{
  "model": "image VQ-VAE",
  "dataset": "procedural textures in two colours, tilted and lit",
  "train_examples": 97500,
  "image_size": 48,
  "crop_scale_min": 1,
  "horizontal_flip": true,
  "color_jitter": 0.1,
  "bottleneck": "vq",
  "downsampling_factor": 8,
  "encoder_arch": "vit",
  "encoder_norm": "layernorm",
  "encoder_norm_position": "pre",
  "encoder_activation": "swiglu",
  "encoder_mlp_ratio": 2,
  "encoder_head_dim": 48,
  "encoder_fused_qkv": false,
  "encoder_bias": "none",
  "encoder_qk_norm": true,
  "encoder_layer_scale_init": 1.0,
  "encoder_parallel_block": false,
  "encoder_inner_norm": false,
  "encoder_moe": "top_k",
  "encoder_num_experts": 4,
  "encoder_moe_every": 2,
  "encoder_expert_mlp_ratio": 0.5,
  "encoder_experts_per_token": 2,
  "encoder_shared_expert": false,
  "encoder_patch_size": [8, 8],
  "encoder_conv_stem": true,
  "encoder_layers": 10,
  "encoder_width": 192,
  "encoder_positions": "learned",
  "loss": "mse",
  "latent_channels": 4,
  "decoder_norm": "groupnorm",
  "decoder_activation": "silu",
  "decoder_weight_standardization": false,
  "decoder_widths": [48, 96, 144, 192],
  "decoder_blocks_per_level": 3,
  "decoder_block": "basic",
  "decoder_attention": false,
  "decoder_upsampling": "nearest_conv",
  "codebook_size": 256,
  "residual_init": "none",
  "optimizer": "normuon",
  "muon_scale": "match_rms_adamw",
  "lr": 0.0026,
  "momentum": 0.95,
  "nesterov": true,
  "orthogonalizer": "newton_schulz_5",
  "adamw_lr_other_params": 0.0021,
  "steps": 10700,
  "batch_size": 128,
  "epochs": 14.0,
  "lr_schedule": "wsd_sqrt",
  "decay_fraction": 0.3,
  "final_lr_fraction": 0,
  "warmup_steps": 2140,
  "weight_decay": 0.4,
  "adamw_weight_decay_other_params": 0.05
}
Rows from block 5 of the encoder of a small image VQ-VAE, named by matrix and row number. Rows with one number within an expert belong to one neuron, the router's apart. Each number is 500 + 40 x the weight over its row's rms, rounded and kept within 0 to 999. All counts start at 0. Numbers have three digits each.
Before each expert's rows are labels from the 100 images, of 14976, where the router gives the expert most weight on average: "strongest on" is what is common among them. Only what is clearly more common there than usual is listed. The data: procedural textures in two colours, tilted and lit. In brackets: how many of the 100.
# router: router (encoder.blocks.5.mlp.router.weight, 4x192, trained with AdamW), inputs 0-191
# gate: expert gate (encoder.blocks.5.mlp.gate, 4x96x192), inputs 0-191
# up: expert up (encoder.blocks.5.mlp.up, 4x96x192), inputs 0-191
# down: expert down (encoder.blocks.5.mlp.down, 4x192x96, transposed), outputs 0-191

# expert 0
strongest on: white (60); pink (53); ground colour: white (46); pattern colour: pink (35)
router.0:493483549515480503443513514511530424517508499484560452453482449485598458453494509523503499563531478555510509452504437507552489459475489512491522535536411577507500448565584535489480530471442497463416477532508477535454523543558516454493565479423473546519409469511484500435525541560511557465572485452484435471448525498475475432428524489523552486484539520500586468560451580431520513472472493431523468512474570409439481538548494512497449461442479518591543480482500481458503533484516496494454502544511464536560448487530496466442537499450473521539504479535460514496451446465500489468
gate.3:516476498502526483508431545477402456557485556462528564446490438552520475542430459555501467492459493552477513455499539500452490603469470472455477469544501479509472511516533510556498448516519490500446506540562517523471579486497488579548596518469518432480504514563444468485552487521511480499532477497553495541510484451486492486474564388484529474482482567482588508508513444438441564510500496490504475477511527473427489535527529520503483435543437560461594485497517490565479557474483577492463504544505511514530406462502453530522530499544536487454517564433560503561521557488457526553
up.3:518501506539482426515464482509484497459465449489503504578525541543586505508499522536522507503528532479536559559408462505488504569500503464521488526500509561512525541519441454549499459500541452491552441496466506472522522484484505494493470515470461489489496462602461460456465518525525444391503489439498570550460503479478423489471462506538488506485510514480581433527445554559583462547512467540512505489471512484462493534383477520502551469565515526419477493497481501463505512561467538513542524531495475521583372487519466479419579473648512487520475473519483489469490463496538476492
down.3:488542500478431579505489509548632459534537459466511508510445533573471501546448523534484583487513454428508480552483543539598442451509489511495519473478471476446448497523498533534421458541446476470490512505554497512472492538508528484502491525489578476510519505522465488494503516552483503531469584537486426531461457572478439548493482425532461479455509498583474491564520518491514443560523464494545464520482456477518444450437512474440430476484535580540486475483478517464550429527527469533584449546428499506432520499495537474477490470507490524589527520536537454474508559456443450511
gate.4:493521575473486429504542498508434516453499394471494532534513622516553480520471488475519485503500492465437553500494503507468496541574500490510490435595499564510503490465396436519486476486597454524502516565488497465417433531517511436509444525526506518515506495499444478532565514503494465548444548534527523513482472516521406511534508499433449518488488493622530555469470507447510496485505512516461548544482500460494499503501453420543575500486541463475450514438485499476494496488584506514509465450481453448520516507531512564589447532430486536467490451588457506496476460495459513535
up.4:478540517446492488530536507506434560551494481564516511482472583502553511498463512450536511429508506494379499555477492504488506488511526503465523517561424483533492479485395377395467483492615475508536503488450510447506500507415470474478504474439427434506496491507552483532518539463472512579547546491573486479471546528495465503538462516470484434513495491598431561533486459513549490473509501474532621533461509527538481468510484473513563455475526517497508509453511497546476522534552540510513443469490500459468534539487525542554487513530512522486474501574465496484481403450512494554
down.4:511527571556530468540572573504481474447474508481465458510517491494510520537551516503573524539479517506539484441539415568509540555430527489532552531491488506411515507499488507437516474516515441519484411443480490472408483517495555567355542505438515536502562486442547480439448502530537520577446485485525471515519500475460544507488505461518551505491524520523509534566479543502611569488463538489486495474550502519459470481539531443547480498438511447463462563538468463513520499458517506446501476430482476422473543453473474475519422533513492461488496554472557493503498554472525420490
gate.5:517528473522473424493497560482509460487339470407542467499480446592473442494463483510488515509501520501482493556485502512557529431387491536480460497505530516462474434575498497480460572472482548518398462453490504510449455504563507554452448473511537439515501546560525529507477521522483484500535510479555510521482520504509490486429553457625500474484551439518500457508499537533540446561513481513531480544520472485493454456524456507549534500548458582530484515523525500520453584464474524502503490533471534511545468451386490465530440502497512516514501428496502522525482491577540490498
up.5:474543503493464479488492531466477423437519503510525504454495468513466425595501496430486519408536529543597569521518498494449498505510465460484543433442539500457505512528506508495458572487552486498513580471516481483509433497479508491475493497536495548496474499505532449506491566462497556474476478543498513569550520521580512509536449525468484558530539439475565446552592568557507492474515490504418495491445489575532470437535478512464522529429554494460484489487456498512478508531450447483480482509510503511512522395498524555523597473445477458465600420429583530487466530491457538511
down.5:489507491470554519460576541545485455526432537471532502468519525484564536512415524548506389472554530505566516437522529433496507557465532468573411453550506467497496466552509506539531508466577510532566448450565514438482484516491530501507498558533452483462532464435542494455496433518482575488466474524493413454562528519517493511515518485504508526518468521456507463488522471489457439470540534525561550528518475560444484508538506505514471521574527471504480536519508456517462526498404412501410454453452583484443506479504461549497516448486522463531513523523544513486465538474392442497
gate.6:493497448394536335468499508543553555456551538492533452534493536497464516483544518544475516489517539518459509453532503507492495510490521469508494547525529551464491531500561492545472468492469461490430471547511497472425466489510464598487457506524558443510540524511474496483539466400449556422434520583486527571475571471519474508537453507440507480547518479443564513466460478500585457542491496501451453512463473477499468514533470506593513468550462553471510507506475496545493571454473477442450534555572515489494520526590509488464530487489498504522492514480571492456521477398486493478
up.6:480472549525436476475561485531476478472553556500459459478544564508532531457499508522518508539506465427448453562485495504505506574550502452522532498487398522481517453552476503591539512490513433494478510487486504489468482534480466526522507500419459483489514470472553446504457501464507553452452478463514443587462468643473474508541452520461411549530529538392551473522552500457527472491499481502549554422485477515470484524501573557415535593445472555506499494436549463472462483493545523545520540554515484487454550517497468556553502567463526564498488505540500551482531531464501492502
down.6:500519486481462554487517500482500542469587580481478538532555525521496523555457480467593471434523454510530501462542516423500472472471486438491463494532547482480458501546514488536543525521450500537481582425516473516554561415510451527433548530452520487500558517514506435571439526562514402463482472504447413470528497549523596504508462550509489518450496492481412597502514514455421455503528492528551513454525473476521444522511500543443518518469501544520498490456542556480525527477478531529494506485427509493512554484416385503482519509448494521496545555583504480493517463527462524524
gate.7:493510424507542506492483497525494512555503515452623556520513472537479450538573503465549478529482490482467496497457524506465518528484484524534460492518501478498511522450509541393493526516439479480602496559513500519487530467439467437531440551446524461504520547447486521491368539510484502520445508607562470476501510449519514493552457502500544489509492576474444556593461463442339520482499534452457562523505486517506480502462530487493530507500462484548551471534560495477442412461557492454499482543473495491489477480466504526445511512437512495484477486506491491545479604478547486486
up.7:476511411456550521485512467483478566438511468440590437473492577560570440463558517565444530520517497470454517525538489495514531492522528480534485516550506437487530481440584498402552492550384538447562493518499484551478533503456488470533428532506469462497520516505485542466388507544486502519532526593529543509522518423485526512452449473544501512520460556420463563466574451440456509482492492533438530504462473456585527457482521461455524479501490500501436517469514490477471558549559463505498544489467545491535483501483473490547488517499506504537555486507448463465509507466515473426
down.7:467470537464461509532506459521489567518489520505532537497472465529502526512510505459549512438518499490467449491477470539505450527554537466508558512500487506535517433532471489566479554507503463497542481567475473469563573461410462553494464522478508536504432507546527488477462509460457602517507559459551476458458457516517508515419537414484536489494556507515492495557568478521515506477427462509462552519466505498429490542483515513436510543537422469583544399470478494465486591588491465530501493467464474485439454505502503426580588484499590557466467565481475473535442521525549460564

# expert 1
strongest on: black (98); ground colour: black (73); pattern colour: black (25); pattern colour: brown (25)
router.1:537497581495478503521425486485519510467460417543444532480522509454421427502489550458559483434466473506559499552551560509563494498508478539485543495570617581536463483480452478460451455507537547483543547476492504454441561494476457518452496510441536530506488472477423526472499467509499466499499461550428491514505480525536537471482457447495578442466578504452538506455528456502500471607494498445529476558503498513465501565580591475512474490553496510505553511494512506488510524539519556464478464520544471483514554591414449485540479504425465517462522459503441491525506463542466511535
gate.3:460491459541454517506399528500540510537502557466535493490493469484427499491520483486443522578534481463464473534443515505476495372498508540512540536506448485505484517528553461433525548533393433522485447535475498459510574496512452485509455465579569470488523502503517500498516467471498433539479542558570488409533514542514528506365506475456494490479488480464450518497478480511448606446501491610541467549559512485554490566521527449509493484512518520479453500486558478515466527555519589530467478511531505534514507512536487463570487497538538543494505547446551525466505442555445526479
up.3:492444547489567487483606472523427560462503602467445477523512521500598450537541510527530470469520461461443520479478502499494504495524499473484465454490475487449534437527580573504531467505548600472493587528504507517454465531448510553488615543427485465484491517440530479449538496421527526495468495539474544575481449452451464489574498485456350505517523498474566498463562476501530467506501512483474503485486529444509465482516487505487445577537539488569528498466459503438524489481568486512539503437467461505478495508562508501528536519509492485468480472539556489526504556454513532484
down.3:513540582596542566568453456473530518511516461517461517453518420534436520501491468482553529485478497510523475539514552513441424497504460507431526533497496522503519509527558425480459463476544459521462496577534507486571453499496579534500515469522482494501540495589549556497508492521433475463510546566549490500518506476464545462491465508488449518541446519471452455501522529540454498533495457530522511533533450449526502473505565555454482509527539523496484551543545424490440534472448601391416546506493524528485432587477472405485552469529475491513509541532540555460501439465471498546
gate.4:431512494511468497516557476480523486438562435527488493466442531454537484518500463470493495428521460546549528505514533502489499437530481488587511444474466571516506515569505542537496485483450553504532562442525503502552498519495529527483489564419591534511439511536482502531448490496506581554430544476469488423482444500500491494555457520464462489495486483586496527441485523511470411408509512482494445521514468478485511604553551436493472494446503504491497499475494500498577475464483455475517453446522437464499545538522522450508513504435498527485503458551464546504516639621498523453
up.4:491501551462494598505478475473523543480494512546563530485457537477581455513533485497460495492506461490475509498485512503488505427469455487564450479504464519503498553511427547484474561470467520503537525471508510501479521526470470582499536558457515518512469503505545512500430506394509612520428492574479491419511482471502495497630439518459480500491488437456478530492526536556482462503505520538562467469515456496526455471553568470509458477560560472502516490493472473536547487506511501478531500478486484439459545500543535449497433521432503492499447424419520511524501690557504518515
down.4:511443474448512519496434467539494499512530515499473490498539546470494533552629526438484471500520517511520562416556495505461514424490434450473524455437486528511488464484489555446488532552492430467549553544506518482484487474490447564475468536421497482527493487491460460456506501476567554533520495538492491503555465506505489477557528533459499509540563508549480438404477433494465491542452462486508516497445524502476549538549522500538510535538508421495568568584560493459509558486531444495459467460498480552525482448488534539514517568581488454483567422506433488597496467462573536555
gate.5:565454439479498514494555503510499508529442494423514512486495485497506488538502451510512480538539477470433427485470522499496515503471508564494509498535482540524510606581446520528497483427473442474471531480492503538538399499471503428516542476445524498477532508524641516487521525578534505551462472468478497513475569464444522519453551501504508489522571548540439562470496491468583477468499533378447542532619527510460440532456559490489473456498549493523512491424526499500495454517524465511451384504500549509506482522444487493512517519549481541499507547445540518443509479469499487585
up.5:484504519453513468467467504489521410551480452513442451515519577500554464508460512517526459471547519533531491494418508509464485598466479511494489528530565473498503522514394487471474533464566505451562487548490496480588535464498537490507495474564533489493530459514573521473470458580462510447481464483522535506458500517435532487466529506482479577473514452579520505540453605468534575492496517523566543456520486483446489439547515517543525417540523450491544512467541494477499440557519353491537551510561437546496438525425469490545423529457498546497493488514452503502496483463500517537
down.5:448486500495479474469480522523536422466473500537521485479439462468531538525498511523571576555492481550516475509547483494501536549502500510505506520423461503520545466543561482427533510521475534520495529519467461445405523451411506558438480525533524562472498482449409406483508483459538571438568502426504556533452409464502533551483535528465503491550425530492580501530543579441457494517532584502442475479493503492500475494491485420517487477471490528469556493516470515480519474474522430508555529495514516553534533508467545520467492576504513371508516546544575537479468469456553496495
gate.6:519517523437531398488443490459543451491518488493508535490507531533532491501489497525546456476515501505507571517605513495461499540548494468534511454499590504535508473544512514487482485545541488550533548448550503495474463474499508501435519539547544509514472523513446489481390490451489503436503505491477531627522454479528505494555446415510474514468532519476580508403493452449459422542495497433521487487511505564493548543505541519523428550498493433487503502460448511485450548534505419496503428555454524499479518549484474421558474507495504473497626454491494454555499590535438505462
up.6:534527623451523490508498484479455466550509509465431496500545439501549442530476483555525501420492550502550545620433539502500494587476464431493477524525493528462494525525463391436477511508572572546514532525504503501540556517545538482498523481481504564494502497520465516536495534544540428473550464511488522570555527486559534497422459491531460430565479533461475385459483429530552519485501492484513463486521507526451469484454552523480480444467457596496532496504466473549440511476517510459504496525523434514507503490428500491481421580506509512522466489527482484540502434507461504449
down.6:485506494584525457511519452520569540464513541527531503429517490513469454510508506513497486495464403411529505500497461498470509585534499527537521491510482435508498531550519512542480486505443489525473405544451522512488401520489525504433536470498555448484521573572545485448520495440427574484449456527479493462308459489487496498479470506484551518501515506492483507511450467520497530498487495478550549521511469428542457568497492524540534467519535471451439469531519478472530517563449491517467503502530511441498484414566539454563501458522482525486466609469536493542503544533500496575
gate.7:532541396526495515501505502542393517416558487478489515546486503504539565485506495498506490466485483439438574533485473503437502484460499479519500495516431465537500479552564542479459526505458518440476535509533486500483362517447530427516482524509472483525498476453494493509484529461522540529502454461480496519513543429613448507495476521483588436489580561480400479585499467439522452512516502564514517502566531495384511500482490558521550579438575478514475495520511492464504577460565458501476581479505491499509496516478497559494481495549504497490432517503529504491486484434531475466
up.7:466462517526550556454488510527543491478527556480525496454505522544497444526523477444529532547531489497553508427518511497529497493501522460454537451468410483497495544488517504409482473532469445476590453510515514469544562507478507521484475477464552468490486519477484535434499468475514469542474536453520467491526458563528453509572467541384368550513535528463558551504427608522498477505505494417517499434429482476510523504419492557433502505438481450502489519516449505498516511462565429518506458532504498575522494585519504537467459441549495489461532503485491479519521449367515495503
down.7:501418624537536492523518458464495501460460463506521455445508506527515412470428473498436501565543467454529546539535496527476502468493569461477501484467512527483462454568482538472448498467551471585505431483459508498498474545478466457444551490507558499458486526478578538550565554471503468537394432445502490488558511491436445429481503504544544478493495482566571547488573458529601553463444525518537481455604458484511526563433479489519532529513559519500536536530552534510512490457523537517519513462459422510500476500556483542485507499522470490531553534489469533522496471494491465532

# expert 2
strongest on: orange (76); yellow (65); ground colour: orange (47); pattern colour: yellow (34)
router.2:495534445564435603453496539476434505533417490482505539569476428531504464472567508483489491572424491509491490460512536512524520468450480526468500489456471518475452503483490464564537501495417411440547549562500477486393518526485470534490493483463554554503486463495527515514543534518486495532546497566544476457461484504509541458530553500489548516460551479504471477553442484476520536512472523502444432537425513384433482488554493572394485482469504528533496488552539481470519488573486489454518519422542535517544515437544497493568422456490487496517472552438573494490480477518507475510
gate.3:504419530478535522480557489563449491565547518475546431563491479538570539460440540591509491456461511509460451444496472496576479532531517492490503500534514533461497541533432476539502462472574538531453525492552494494495503493539498494543508473486466434491506525532498516575393497428486511534442503549542513466563470610602506511499476520528567461467464447538427524476455452473457518516498515549522484470475551497513482425534576476455538537395531508552483502508494503584463534469470457499431520472573442533489476459558549562485474517457546509494498539496506515524463518484456471478
up.3:469548470480525484540555508468494469568499483555520495499466561482409506502498454509524520608516562499481476450512521500493510491502522526510506498544512500496495389576517420518486493483453511492471502511454495507471454489549485436509483513366508500502495495539507523420479541458465541544475545545459492481430531429513470500547434527413474464481556473529434539506481564493525516493502502520578541477511555603560518496504428536503516474502483414531561504510558494492469495493424591504486429467482509448541494453529518540547488493439498516459565388515433465508496543515498477445
down.3:495480440441453517507464530488473563494488478620533485492414503478470556538465421520465541491497454558403543465462453491447548468559480519524501495465519543536521514515418478555554539507523476417466510536468494455415494511552511516467515513518464511502490518521489473469444491493397500530556593480480527531530484467509485454521509532436468551602449481524511426496406478528548533453486489491543532490477564485561493522575443499499546520498488457533514504532504506570585523548526486534465492438501526517553492456502549502495450498488564515484571462542520500508551497465554418493
gate.4:460500505495508508542520492473460537503520511503430438467515590517525542449480533502464501533547476430486422463507500502514519518591502422512545485484552419496490494519454550473485580536501398563586508448511490521464414514461491494545526522466437471502543504546521430514512444510503539416583480498480492501408439594560524486509516487454571469506541500503517546528481446564504458556495534476494497466469412549547505593522562479461499500493460418502520517428520493488588466437484559531505507531483507499501512582491524515500515507540520505476537551490471442472517464544516512542
up.4:519504520483433485481426528535501477438519450508568448532487420549487498498536481545503542512472461508617595557542507501512486500464515563489474563410491494483502537482496501496561434519432534481483514499479506427539509496550489408482528492555511513518467499532537533502458519492509482531431517559507471441555528432466440514535472524577390490548494498559488444489442569461518531493509492540498485570505493443468493482436465505531534511496467538469440481566503497498433568664516502506549482534498480515475463472529433487541509503458505508509469479503479560495476519472522504585
down.4:542535487512471443488525527560551450529567486512446499492500542438533538503548507527456509448591511458434483502444508596514538512493429498512519466476498520488498524484460530481408526551382462462615550525472489498487537542498475460537523461457538449540532476475476450503473533487440514502478448528548443519435507503501544489515532503501437565513429506540515479492483517473489532560483434446562473538494478513504465564482469448498493498530545561449495534540522503578628444547528501575468474517502472518551438555447421516541486575489527502536491528513471489442496463464524473478
gate.5:511531571435478456483540499484517487478465482518450506482514545419532550570461499514495479402487485624492464439490504495492511482456516506486519456626510495512491478514486393428573483551508510459490454463521486453532478498507534518512437475590484462515500500546573531524520472509520513446537513498522527469521489487556478509580431509584424565437493518578495510415544411481578486491493487460500501448511509524489536462495495480467543550481448512466512496479461490472566510515511419474537485409492409540488492484513502464531460519548480486470476545525486523544497414468516521541
up.5:504460456498489574532463510490460509491499516511457504506503498568474478493498496488447506520495478447569540494492508505505489578558493523501503515464514465506498530425496586655432513467528460514427522539483512568531555476489524520564461511471473498491451505500463466470525489476522470484433484480428436580516502445511487505440564463476582391548477476446511503529489469543463533590495482532516462494461446544465483533564488552553522491510514516497515506541548503572482486441501525504426481650574447448490544535438456527458440507501508518520553476463493511488526547566495516508
down.5:461514536425453537461464532480548550495465497479466484462462494462565544550576507500510442443573554451592529488529454522491472525501468449470530575489525441441449477506453470491516490565512573511378514497519549485492566477460526510586488506505540536535483518513522545500431481516467493505444553450396494459508511499451463535486438514507477492512508518509517472469575487481504509497528522541578483524529522540573500586519583494471475544561429518487458531501483548455507557416492530482425542496453523519468437474493436448475513454499526490540427454491439559489536493490467504478
gate.6:452517573538457437550517500518537477528456487461611481561508477464556485491525464472455475578472425517440484544504500491543486488452517485547519480489595455547513511455508568473499474512490449508564519530488501430462523506507513507470469501470452506501501477536453485477431480506525463448483496494536513464517511477558517516458513514430551500459514509588548417506500451578539557489502493558553520495513451475640531449481525528453508508531462528501474507561477505534475431377451575476550553510550526488508438484509497535481568507541529482516468390494474543527498499451524553455
up.6:508460516483430566499493511532561484385499495529542506461552545578526471503535472485482510563530526531475455432473493502479506437617492477510518461540496536518520529481521550556546493529493560513426476462456493495567544476530489566499530451471508473485501470491464507537474491585474443481500486579446512544493522494557485500557554520508498478528389475558482559546454511546491503510497457399482422453483512501527523495496366460534516469475588488479529487467491511472619518504496496551490496482501478485523535468586422511503543479459512437514504521586513468536511519506535485504
down.6:517484509471447538492479494491596505458562491540553501545500526501583450472483511467505473547460462537558460483444429532450499536508447459534526582510449540532479466391526515521516499554423413507575481525442425478571518450493502505490458526428464532484487487485444505453487502437502503482448584491481462470433544461546552510523554571551487487536470456452512551576489511461560563515555518522523456507432489516486473516502472504457533592452517485515524508576464467472507457501524487588484474529532516464485504494563456529536528455540411463542534499519457500475458541485525508463
gate.7:521479563481489567521502487489570508475514595521394531505492449467577479533511549484543525548497480565528460526525495505482492420556463470462493545527493382512515490507554451436549552542502515523405440478525497465530510495581507505482455506453498505516500512524444504441509521529505482541465522611450532464509525499465522496445454459478485515505458440389512497447540508506516535476503493480550500490492488522541496565522500514521494475452480458487514516516498500491519577482533531497508375505461475512539462554476526508460435444506499492485482492507491496561503579613478521365
up.7:445511504565510592495471522514524498433479463450565401497441477470494557536527475540471508455504504490544540477549508496461493522538530594531527505457470482481498458503449554413526473492498454525526493507520497460450523507465540480495536476541457409509479479562473495494452529447493608458452504526527440495555484476526490510537425476512537509464513493490601450485440432524517512617500502408502518489527551393514528502547496492469481499466462527479504507515489515524476539541438521533511574567425558515501530493512490452460551486520506456522562631460511490502478480492479526446
down.7:529476476515532540527446548532515533465496523544412543487521541472505507550502509557473489477442424502518484515486475507527428465400534507473506472590446523482543550491572463504491517476540481472511561459506520538475587557387506488464585542474514511455565467533514498549447480477561490486509533426522493570532543514494500450521478483584487538480482533564551479508531592502543486470473492522492391514491515482567453454481478491518457510475561437481482564491493571526519484505478488480539536403506462537416551501506516495458481459479494466481521473549576530523571441556482518460

# expert 3
strongest on: teal (100); blue (92); ground colour: teal (57); pattern colour: blue (49)
router.3:529582518547478418517558482468474554447521506495478467493474580544532519502484516472510516493496461456472534483464469513501513572485542518461504483453475417509526552469509500466465492509546560561486455480411500531503453553512518493443478462604450433493541505486533513499522548441517515534491461510548483453570585492587483461533486471506396479492501481521465649518549489539442475531486501485534582481567474595607512489460471519563538567493468460483505504545476532578499533491500498499512538475480471470487475427450500511511478531535492472484455455513473467531458522437544516522
gate.3:489512528521576393521481473482476490492583463563508497489521519492499526470564480540492486452523463534463566536481503501558509486549534467509513469526564506493503468437412524438608532514514430495602522418479501532540523496462541480487514505501500535520428497508445525496462505510513550404485478488489483485516474526502523474494426598409522504570482457439438526492405482521497551472511503512448561479514499494481482523478596443495489578531428469527470502487498507495474447517503416489496483490511583481448406525524521479483498480525482475504507559481531570412504467556523512546
up.3:548510584443446530464530485479505460462477536448425488546523442579458432551463511466510511543508509485597374503557528508492500602504475550422481454469485523509502511535563457551508496456470592492475522523496495550420425484533517535507563526436500498489560544480506553499471461488485438630499497458506510557479535507492429499472541446596436532440480529507475484519500509489490433406497499504535504506455444557528503507588461511533455542505531425455520497557548481506493510449472503491481485517475520532474493528486468459495519487506492515478472494517517480538514539548539526489
down.3:530522460526486457485522566564522496579484496434498567534508499488512451531496393459461526437488509534457458442474560517474574506494478543502422465489434502563511555481559493511549554501472545527599469490493534436473439515543530475532505521441414528504461518539539470535530517441432506539503540479434518566491419507470480503549523524518511459577445472473526537446537516546531550519498514482488482505468517535525469584522463434524494536509537543557528460498489486538479534424438580488549493446529439531487534475556456472536534543505413501410494514492492501538509452557469509481
gate.4:498527440540546409465475499503482526577435472492444516469457467503614548482497508532473503493496529484490539466594478499467516581452526436472497554553500425505480613486482480495506481511454525514476463520512504571508542513411536483485512498438533451486466514532555505466495525406504493482522522502542467459563549414549498516475523456492571615476496508487524402522534487497501519537500499535451481488450523563584503423519490554526540535540510547477507502515529508485419510539410459454448516487487464511512427560528501449454530498483497510502497485444472435553477512482444498491
up.4:527516478454451512498506497472456498493512604469346486501500569476465526439493478520497509496510539523567518415389530499515470470571501520522484478526462616509502430450554536464536474494534482518478570417521501497552492471511544482552579466504539543506535474450443585532486531541515569494470478470442495537498430471488499496553439499516560504526414518514558526484447470468447473451495515447597462545560471543456516543420455486492524519495490444515495506491507512505474490463477469511479457509483456519488516512505473529563522466521498486511568557528501590471506500553507494536
down.4:517488427449440474497599500500559513515540574536508484467534488557503436548453524457532519488491567518505505484470466525476469506514467507510537501472413514490490519525555482441507461495562466530549517557473525462537528467593485435553549486468424486522504505452494488493464463534481567588461370499472528470514497514467450486458527539449463544564570520493450515486513486467452507525556540467598509498528527576498535447441503511544560450490476536432492490495446417527488478418570507518528495514478451477493515592558505525463490539471469465503511471508533453531445516468578470519
gate.5:554492527502453431514526455480529562493498546534549492553422488456448490484490508489445516429504458525491560481530508498513505473468505484472504549430534501558489442545528501534490442441504478490451583506487495547478526503538533507526472453528536490488501482544499507533486492421509453451578486516412498548574451445473501488447511519443539466518412513623499454480567535500465464530503530437445535492526540568514532550529408550537476507463514548508533519466448544520534514559551473503495480515520471492514688394531510480489448497506498502505501474501440494507490512497472547518
up.5:487492542496419428488484515483553528539511569447595489500532514491421536554503496481531500508501529511537542525562450497513499528493514444525487446410524501495499582462421493563508550500499467477500586559487502613543504496554475481460450490548496474513463535507430503483480506459488469484543476482509502429517510498471473488507565467464534501510503530531484472422500488419511523470505498398434530501504487442617454524470473517527484414484473486455485509453576506494545554552477457544489574576450528503454489547485496472526472514576488469517559490555577528482498442438503450534
down.5:481446491492513448529520429580469515478501547508531469499428476479515507605483512522546450488573465529487497435495474508515478472494493491544444436566496479538483442497501441507537484490526565437550479510540518487543493573483562507480480457486519590457523518500580501545473452493449563475504546543480453425512452468473552516489523512439464497427470500515473430491504544507591544482506433513456467463460539476467595486520412511456528477529466475566545497488520496515542558540465416488470501478503489414464471503572508417452541487576473471456512524504526442518405544499493504484
gate.6:509511574504479544495474542484501554524488556532563496505482502517417443502488548417549500432481502509507535477510531498544507564473465486451501506438494546489479500484427504550452571511514513513558507504509500538440476471506510537510555497447528511499505507465438522494486523384484541526494472444461512498515500463500503504495525530574611378540547510469424576560562532472524464568500517518479540499481516531465489491530479509533508438541503423524516492463501490494503452430551560499560475511531501549523587520496535498531581464487515463504476468539430491508477324485545476487
up.6:463494478516461473497512506517465466517521451482446544539519498488500530483501504557488526572484514571524447466472476489454496414507530505573509523574470475498497434494548496508563452506552488477458499509455492477529464507492447455492514523562483490486504492539532449567551469603508433475527523562492492479530505539499502509436519471502398594449470505534502448474461502536476500431501476512514409526500486504505503437503477481479505529440479557482491481516525511474522507599464521510512559503481496471490459382484458568563400517562510522485499523511542472485520711499479502492
down.6:494448525455488553468438508473479489502566565456534466411506508517536500499472458469437452483563443571531530479444487467498483442529498513516532513440582497483544497560488587502510496523451477413473524543494525473463468499538503520527399485531533496586458494556506474477476475453593501512410589499449500584506521495461482534540510475552441485552485502484545481450556485469496552510499466526510458437471484438484502585536454478477486539428525496489559446462527491497508481527460510540437493470527531491506516455500463559478479428591514485540578489449399526451534492516508511485
gate.7:523539493398505483462526490464558501541518483533431491538475474461490517544521488493498490406477452583546542553420508502459487534568414495501469546521431530502495500519474493513433540531593462498508480542512497430480542520425472571490445475470421507515536511535407529553416540400491436476461504526495478441535549484499454481542424473452448517481546482520453447573553508555491429559502493564543466529537494471499491493544559517518474531485468560509519502473562500559487507530466538516462553536539468513465437494479482468519520528502498416518550434544516504532524473521530507515
up.7:518485509496568487511417513508469455500449558549538534419513498555492463487478487521481484595506541471493474426645499500510507522496561585538499483464510463468503504452537456531534474473423485542433504468468510534565534497535496440423493508611553449480446503465520468506627444566488482570506479517550503548458512507501513510449558519524604503507497528518555548442469454429495558509505489449480587490502511536552524476442447518475506478483484466495481501542478480476475472526505484496499437535486530512460630517467514450476499493525489529481501498487478451475481497506465525540
down.7:553514543444434447524463477474579477447549514559557492522458509540496500559476474449453506529466573466482548547542536520465492477547609502480523504515546494474541422550465472551439436533469507493412519509433515523459482453439553524499512509490440474477481576475565448476535441567427523557562463527530471467479446416492492441460491515520451535466486566449524471526532451478505538471470544520533614539462491587582474551511494529482459448503523484501574455491549523505537478475476525488504468517510517516537473502467541450503484518433473554498505500487543484501519506571546515519